python train.py --arch="resmlp" --model="image classifier" --dataset="rendered scenes of toy objects such as cars, trees, mugs and chairs" --num_classes=[4, 30, 12, 4] --mlp_ratio=2 --parallel_block=false --inner_norm=false --drop_path=0.1 --patch_size=[4, 4] --grad_clip=3.0 --l1_shrink=0.01
Rows from block 5, named by matrix and row number. Each number is 128 + 24 x the weight over its row's rms, rounded and kept within 0 to 255. All counts start at 0. After the name is the row's rms in percent of the matrix's.
# f: cross-patch linear (model.blocks.5.mixer.f.weight, 144x144), inputs 0-143
f.54 103 [122 126 145 124 143 111 133 142 110 131 123 170 109 100 130 126 119 145 115 133 128 131 104 128 110 128 135 125 124 133 155 128 130 111 118 129 131 132 126 128 129 119 136 189 135 143 128 115 128 125 129 128 121 127   0 141 131 129 129 106 124 128 128 127 123 130 157 131 131 126 129 132 136 124 123 128 126 129 132 129 129 127 130 134 130 131 136 131 126 129 128 128 137 130 135 106 120 130 129 128 129 146 168 142 150 129 116 130 122 126 124 136 126 112 134 132 128 127 129 128  93 163 115 126 118 133 129 110 124 125 127 127 132 126 124 124 128 110 118 115 127 123 145 129]
f.55 074 [128 109 197 109 127 131 187 127 127 128 142 140 127 112 123 131 113 140 124 122 130 122 135 121 129 119 107 127 128 139 163 129 129 115 112 130 112 127 127 111 116 127 126 179 141 161 139 123 126 113 128 129 121 130 141   0 135 185 122 125 127 131 129 104  88 126 129 160 125 115 136 132 130 126 126 120 115 127 129 124 127 136 129 130 175 114 174 130 127 104 125 128 106 138  94 124 124 127 126 117  99 127 148 120 137 128 119 154 138 130 128  97 126 133 135 127 144 150 132 120 136 132 117 112 131 128 119 127 128 124 113 125 121 114 112 112  97 126 113 145 127 146 172 122]
f.56 068 [129  98 162 128 131 108 176 125 142 133 109 141 126 134 125 129 100 125 127 126 128 119  90 127  70 146 129 128 122 151 163 130 121 119  92 162  90 127 124 140 128  95 134 166 130 142 161 123 133 125 132 128 135 145 129 126   0 129 109  97 122 132 133 131 137 143 130 169 124 128 152 129 113 105 131 138 129 122 120 157 129 128 132 129 155 133 164 100 109 132 130 128  98 161 147 133 140 132 128 113 126 193 145 129 128 145  94 129 137 166 127 135 129 127 128 128 136 130 109 119 123 134 120 128 125 152 114 133 128 120 129 125 133 103 130 129 137 127 106 130 123  79 172 125]
f.57 100 [104 108 122 127 124 117 127 118 127 110 122 128 130 145 122 126 113 131 130 115  98 181 124 118  99 124 130 119 122 211 135 126 134 128 127 129 122 155 127 128 127  85 118 156 144 180 170 129 129 100 126 130 118 128 119 132 161   0 119 117 115 127 120 117 132 121 120 156 126 127 167 118 125 124 125 108 127 127 127 140 125 122 148 128 215 123 103 126 125 126 129 126 123 153 113 125 137 123 125 127 112 127 111 124 120 129 126 134 131 159 127 128 133 128 153 129 129 132 123 126 104 129 102 104 105 138 114 124 127 111 121 125 174 114 126 128 123 128 115 139 128 113 185 130]
f.58 090 [137 140 126 127 131 144 129 127 116 106 116 145 128 134 132 128 128 135 125 134 154 139 136 126 120 129 102 123 129 143 138 122 128 128 128 124 128 128 144 126 128 120 128 130 115 132 129 158 128 127 128 128 127 205 122 131 127 129   0 127 132 130 127 137 146  98 135  99 130 130 106 132 127 167 127 127 126 127 127 139 128 127 125 157 122 123 128 127  97  69 142 128 169 128 128 146 140 134 123 129 166 137 114  83 134 126 129 134 110 133 126 154 101 101 213 109 127 154 126 131 178 128 128 103 129 123 141 150  92 118 130 118 134 127 128 128 109 129 129 120 108 137 130 127]
f.59 100 [137 134 128 121 128 136 130 127 130 132 155 129  66 105 142 125  93 129 147  96 128 200 188 120 145 126  39 136 163 128 132 131 124 123 116 113 124 132 135 116 130 127  99 122 126 125 142 132 132 128 155 142 160 131 130 128 119 128 137  51 127 141 126 128 149 129 131 126  95 131 131 145 166  89 125 106 128 128  95  97 124 130 119 120 125 123 139 129 138 125 103 123 172 122 112 122 128 158 122 109 119 123 124 122 141 127 159 146 140  66 128 122 138 128 106  73 130 104 132 133 142 118 170 150 171  96 105 127  77  81 104  99 141 128 125 103 124 180 128 139 133 219 140 129]
f.60 084 [147 160 126 125 126 149 112 125 125 129 112 111 126 147 121 127 114 122 167 132 132 123 145 123 130 170 123 127 137 126 125 121 123 126 133 135 137 157 123 120 107 134 128 112 129 128 130 149 121 135 135 115 154  88 127 123 126 128 118 125   0 180 129 116 114 130 127 116 102 129 116 130 145 122 132 129  97 101 126 120 131 123 131 127 122 133 127 120 117 114 128 119 128 128 111 157 140 143 116 117 130 116 127 101 139 122 125 129 128 129 128 111 137 157 128 123 124 120 123 149 133 122 123 134 148 128 129 185 129 127 111 128 123 130 130 134 149 124 141 127 107 134 107 129]
f.61 087 [ 80 129 127 126 127 132 132 122 121 125 111 131 112 122 128 119 140 128 205 107 120 129 129 127  76 165 128 130 128 128 129 126 123 126 121 144 122 194 153 123 112 122 129 124 130 123 128  94  98 124 182 129 131 125 127 126 130 127 129 131 146   0 139  92 104 128 141 132 127 128 128 109 138 118 155 146 125  97 125 126 125  81 128 125 117 139 133 122 104 128 117 128 130 135 140 157 153 167 143 124 163 163 111 128 119 170 116 132 129 129  98 129  92 137 123 121 128 128 112 136 119 158 146 149 128 127 125 200 106 123 127 133 124 122 119  76 186 117 103 134 130 102 125 128]
f.62 076 [118  93 111 127 131 130 129 126 121 136 104 128 111 107 121 130 133 145 144 113 122 166 129 131 124 137 119 130 114 127 129 167 125 128 129 128 126 141 180 122 126 128 114 130 168 128 130  98 126 114 181 167 129 126 131 128 128 128 126 133 130 143   0 150 128 129 131 133 136 158 127 130 136 128 205 159 132  96 127 100 123 129 126 158 119 195 130 128 121 130 102 132 127 128 126 191 131 126 130 129 127 130  79 131 117 130 129 126 127 127 114 126  95 140 125 115 142 124 133 129 142 129 125 134 116 128 100 127 103 124 110 107 109 120 112  86 197  91 129 151 134 124 128 117]
f.63 105 [155 129 100 126 128 114 129 131 123 141 127 115 126 125 124 109 131 128 117 153 129 130 128 130 113 152 117 126 138 128 132 128 128 121 126 136 138 108 104 129 151 133 103 128 119 120 125 126 150 150 115 130 129 130 128 120 128 139 111 133 129 140 139   0 131 124 107 127 129 137 128 129 119 128 121 125 126 122 131 132 115 122 130 131 132 148 118 131 112 125 110 128 129 131 127 125 139 131 130 131 125 130 116 122 145 128 121 128 129 119 132 115 128 128 128 127 119 132 184 125  72 130 128 132 126 128 123 140 140 123 134 129 128 128 127 130 134 115 120 123 131 116 132 117]
f.64 109 [128 128 127 121 128 132 120 131 135 128 128 128 126 117 116 128 140 128  72 128 141 141 136 127 128 121 107 120 121 122 127 128 108 117 126 126 126  99 128 151 211 110 126 130 119 125 124 112 136 130 124 132 140 173  94 125 129 130 129 113 129  84 128 172   0 137 130 128 124 129 115 114 118 127 129 150 176 144 120 153 127 118 127 146 130 161 122 130 172 164 124 127 113 106 138 160 127 109 120 131 146 126 113 160 126 127 137 104 127 116 123 125 105 132 131 127 135 130 127 124 124 129 126 117 128 132 122 112 130 117 126 127 128 128 124 121 131 126 123 125 132 122 127 127]
f.65 079 [127 120 178 128 148 127 130 132 166 130 120 131 119 127 129 126 117 121 116 107 135 129 131 128 119 129 149  87 106 131 127 128 133 116 115 123 105 128 130 127  97 123 129 108 124 128 126 108 127  98 126 124 124 129 122 142 128 122 127  93 132 127 127 160 134   0 129 128 113 135 128 125  96 126 127 153 181 173 134 141 104 134 126 126 122 130 127 128 128 162 126 128 130 129 213 191 133 110 112 129 181 121 125 167 112 123 119 129 128  99 133 127 131 119 109 121 129 119 100 104 162 128 136 123 184 140 113 132 104 128 122 145  94 120 175 107 129 117 121 124 134 126 130  77]
f.66 089 [134 137 127 133 142 115 129 110 110 125 152 131 100 126 131 128 127 135 132 129 128 162 148 132 128 124 124 129 141 128 130 128 128 130 124 147 123 133 127 122  82 101 132 108 132 127 128 127 126 128 120 129 113  97 131 123 134 128 132 109 127 130 128 127 128 136   0 146 133 119 129 121 138  64 124 146 130 118 133 128 129 124 126 129 146 142  88 125 128 133 121 110 129 127 125 145 154 125 126 130 128 140 112 139 127 135 133 120 134 132 127 130 119 128  96 125 135  85 130 124 137  67 105 135 112 135 130 150 128 119 114 146 121 132 127 143 132 132 136 128 122 134 136 164]
f.67 063 [126 116 183 117 163  86 144 129 184 153  99 133 113 129 151 134 125 150 134 136 132 127 125 126  92 144 125 128 130 165 138 130 113 126 111 119 119 128 130 131 129 128 112 126 129 106 111 114 136 103 132 128 143 128 134 178 133 127 126 124 128 152 128 133 129 190 131   0 117 130 115 118 130 118 131 129 155 125 122 131 117 136 114 133 139 132 198 129 127 155 134 130 134 141 134 132 132 134 126 125 129 128 149 146 126 122 125 158 129 121 134 150 106 138 128 124 107 131 134 118 112 126 148 131 133 139 123 138  82 127 128 124 112 100 129 119 128 117 112  96 102 122  97 109]
f.68 106 [119  92 129 125 132 127 130 129 137 138 137 128  70 117 110 126 123 130 130 107 130 125 126 132  95 135 137 110 151 125 128 125 114 111 128 129 133  95 124 121 127 122 119 128 104 126 128 127 128 142 127 187 126 150 128 129 130 134 100 121 114 130 149 126 129 140 128 143   0 132 161 104 131 102 132 129 158  64 126  92 128 108 130 147 137 129 127 130 106 126 111  57  91 122 132 141 123  95 127  96 129 120 128 132  65 131 139 137 132 134 134 102  68 127 127 131 130 128 129 103  93 112 129 123 129 127 128 126 112 122 127 116 133 146 128 122 129 121  56 126 127 128 132 128]
f.69 091 [132 125 121 126 118 124 128 138 138 129 127 127 114 135 134 122 170 129 177 107 117  75 149 121 138 152 144 144 110 137 140 126 135 121 127 127 134 173 124 102 104 131 127 127 129 124 127 128 121 137 140 129 140  99 131 126 127 122 144 127 163 175 128 115  64 127 134 126 128   0 125 163 129 131 158 123  81 115 117 120 131 124 134  99 128 143 128 105 121 113 128 117 114 134 121 164 132 145 124 133 134 115 121 100 128 125 131 135 123 125 125 126 125 151 112 128 121 128 128 138 137 127 143 154 136 128 129 159 122 139 127 125 106 129 128 129 132 112 125 125 128 131 125 146]
f.70 073 [119 123 128 110 123 111 144 108 165 135 114 125 124 125 130 142 111 125 135 126 127 126 135 115 125 129 131 115 113 158 119 131 128 131  82 140 104 131 135 122 127 120 124 118 117 125 169 159 130 121 124 134 130 126 121 126 127 170 131 127  93 129 139 124 123 135  85 161 110 141   0 125 133 121 135 126 128 115 112 118 122 126 185 132 134 129 195 128 135 138 125 116  85 208 136 129 147 126 127  89 128 119 130 128 126 127 128 125 156 193 130 193 116 127 120 104  85 110 105 135 122 124 122 131 117 182  97 126  77 114 121 125 129 115 132  63 167 133 115 137 118  93 100 125]
f.71 095 [128 128 127 126 127 131 128 120 117 129 120 126 109 145 128 128 123 128 120 127 128 128 126 151 126 127 125 126 152 132 137 157 119 129 106 129 145 128 127 133 129 107 163 128  73 135 125 126 130 129 128 130 120 198 115 133 128 129  96 128 102 130 131 129 127 151 126 128 121  78 138   0 102 147 127 125 129 119 103 127 129 112 134 190 128 125 128 152 131 148 131 126 122 127 119 127 119 134 122 107 129 124 132 126 145 123 139 128 123 126 132 149 129 115 200 122 127 145  51 127 112 143 114 105 118 135 122 112  83 135 128 135 144  85 134 137 124 127 127 108  94 126 150  99]
f.72 103 [128  95 121 125 141 128 126 124 119 134 120 129 139 125 113 128 130 142 130 123 139 131 119 129 114 129 122  99 127 124 128 124 129 112 110 127 132 130 127 137 128 101 126 126 126 127 120 128 129 133 111 121 128 128 126 126 121 124 119  91 130 128 133 127 127 169 131 125 131 140 127 128   0 131 169 151 161 123 131 126 126 128 127 124 126 212 124 130 150 191 123  90 130 106 161 166 147 132 128 128 139 110 131 141 126 125  81 121 128 127 145 110  82 132 127 132 104 122 130 127 130 134 168 128 142 127  95 174 122 119 124 120 128 149 128 122 255 123  57 123 167 101 124 127]
f.73 072 [103 111 166 159 103 128 124 200 120  98 158 136 149 141 138 162 142 154 135 129 131 106 107 126 130 135 128 132 128 140 129 110 146  72  85 118 107 129 120 100 122 125 130 139 127 131 129 104 137 134 128 132 137 131 119 123 168 128 126 119 131 142 132 108 128 142 111 157 131 132 129 136 125 114 128 113 126 122 111 163 148 130 130 141 155 108 123 131 127 126 145 124  42 125  52  62 103 149 114 129 130 115 123 143 122 126 129 129 129 172 137  57 103 136 133 133 129 137 150 126 124  85 104 128 135 124 112 104 129 124 151 198  54 160 155 131 131  73 118 121 177  99 168 147]
f.74 067 [106 125 126 117 135 123 126 119 126 133 128 127 127  96 125 126 152 128  90 126 140 130 127 127 106 117 128 113 125 136 129 128 128 107 125 138 128 125 128 129 128 125 122 133 125 129 128  98 145  97 146 128 122 131 126 133 143 139 128 126 143 118 127 191 153 162 127 139 126 123 144 119 120 106   0 174 160 109 119 141 122 120 138 125 132 148 136 126 133 178  94 128 121 159 132 188 159 101 129 131 129 141 127 192 129 132 126 126 132 122 122 163  55 122 129 123 135 130 121  62 146 132 141 137 129 141 120 125 105 123 125 130 126 116 131 102 150 128  99 113 131 121 132 142]
f.75 075 [126 112 131 121 128 129 131 125 124 129 122 126 115 112 134 123 123 118 133 119 132 174 115 113  99 130 109 105  98 129 104 137 121 122 119 124 128 134 140 139 135 119 129 107 116 134 126 128 130 129 130 176 155 164 129 128 127 127 123 103 135 133 177 176 179 152 129 129 118 147 129 124 116 115 129   0 154 132 100 125 127 128 129 161 128 151 132 128 141 157 137 112 104 128 148 167 129 113 128 128 139 120 124 175 127 107 111 122 126 124 128 129  87 128 125 123 115 123  88 128 128 126 137 122 153 141 128 133 110 125 121 128 124 116 127 112 187 108 103 144 133 118 125 119]
f.76 060 [128 113 164 116 128 125 175 117 135 130 117 136  90  62 125 118 121 128 115 135 181 129 111 138  66 132 112 125 118 124 125 122 139 124  80 128 104  83 125 131 133 128 114 129 130 133 144 117 120  89 130 135 131 146 148 127 125 126 140 126 133 130 133 221 142 220 128 135 113 126 130 127 132  96 145 167  25 121 113 136 119 136 126 118 124 134 135 130 134 176 100 115 130 128 174 114 161 121 128 131 129 140 127 185  87 140  92 130 126 130 141 156  95 133 127 119 132 118 127  77 129 128 152 132 136 142 120 131  90 128 121 125 123 127 145 112 181 120 112 128 129 121 149 126]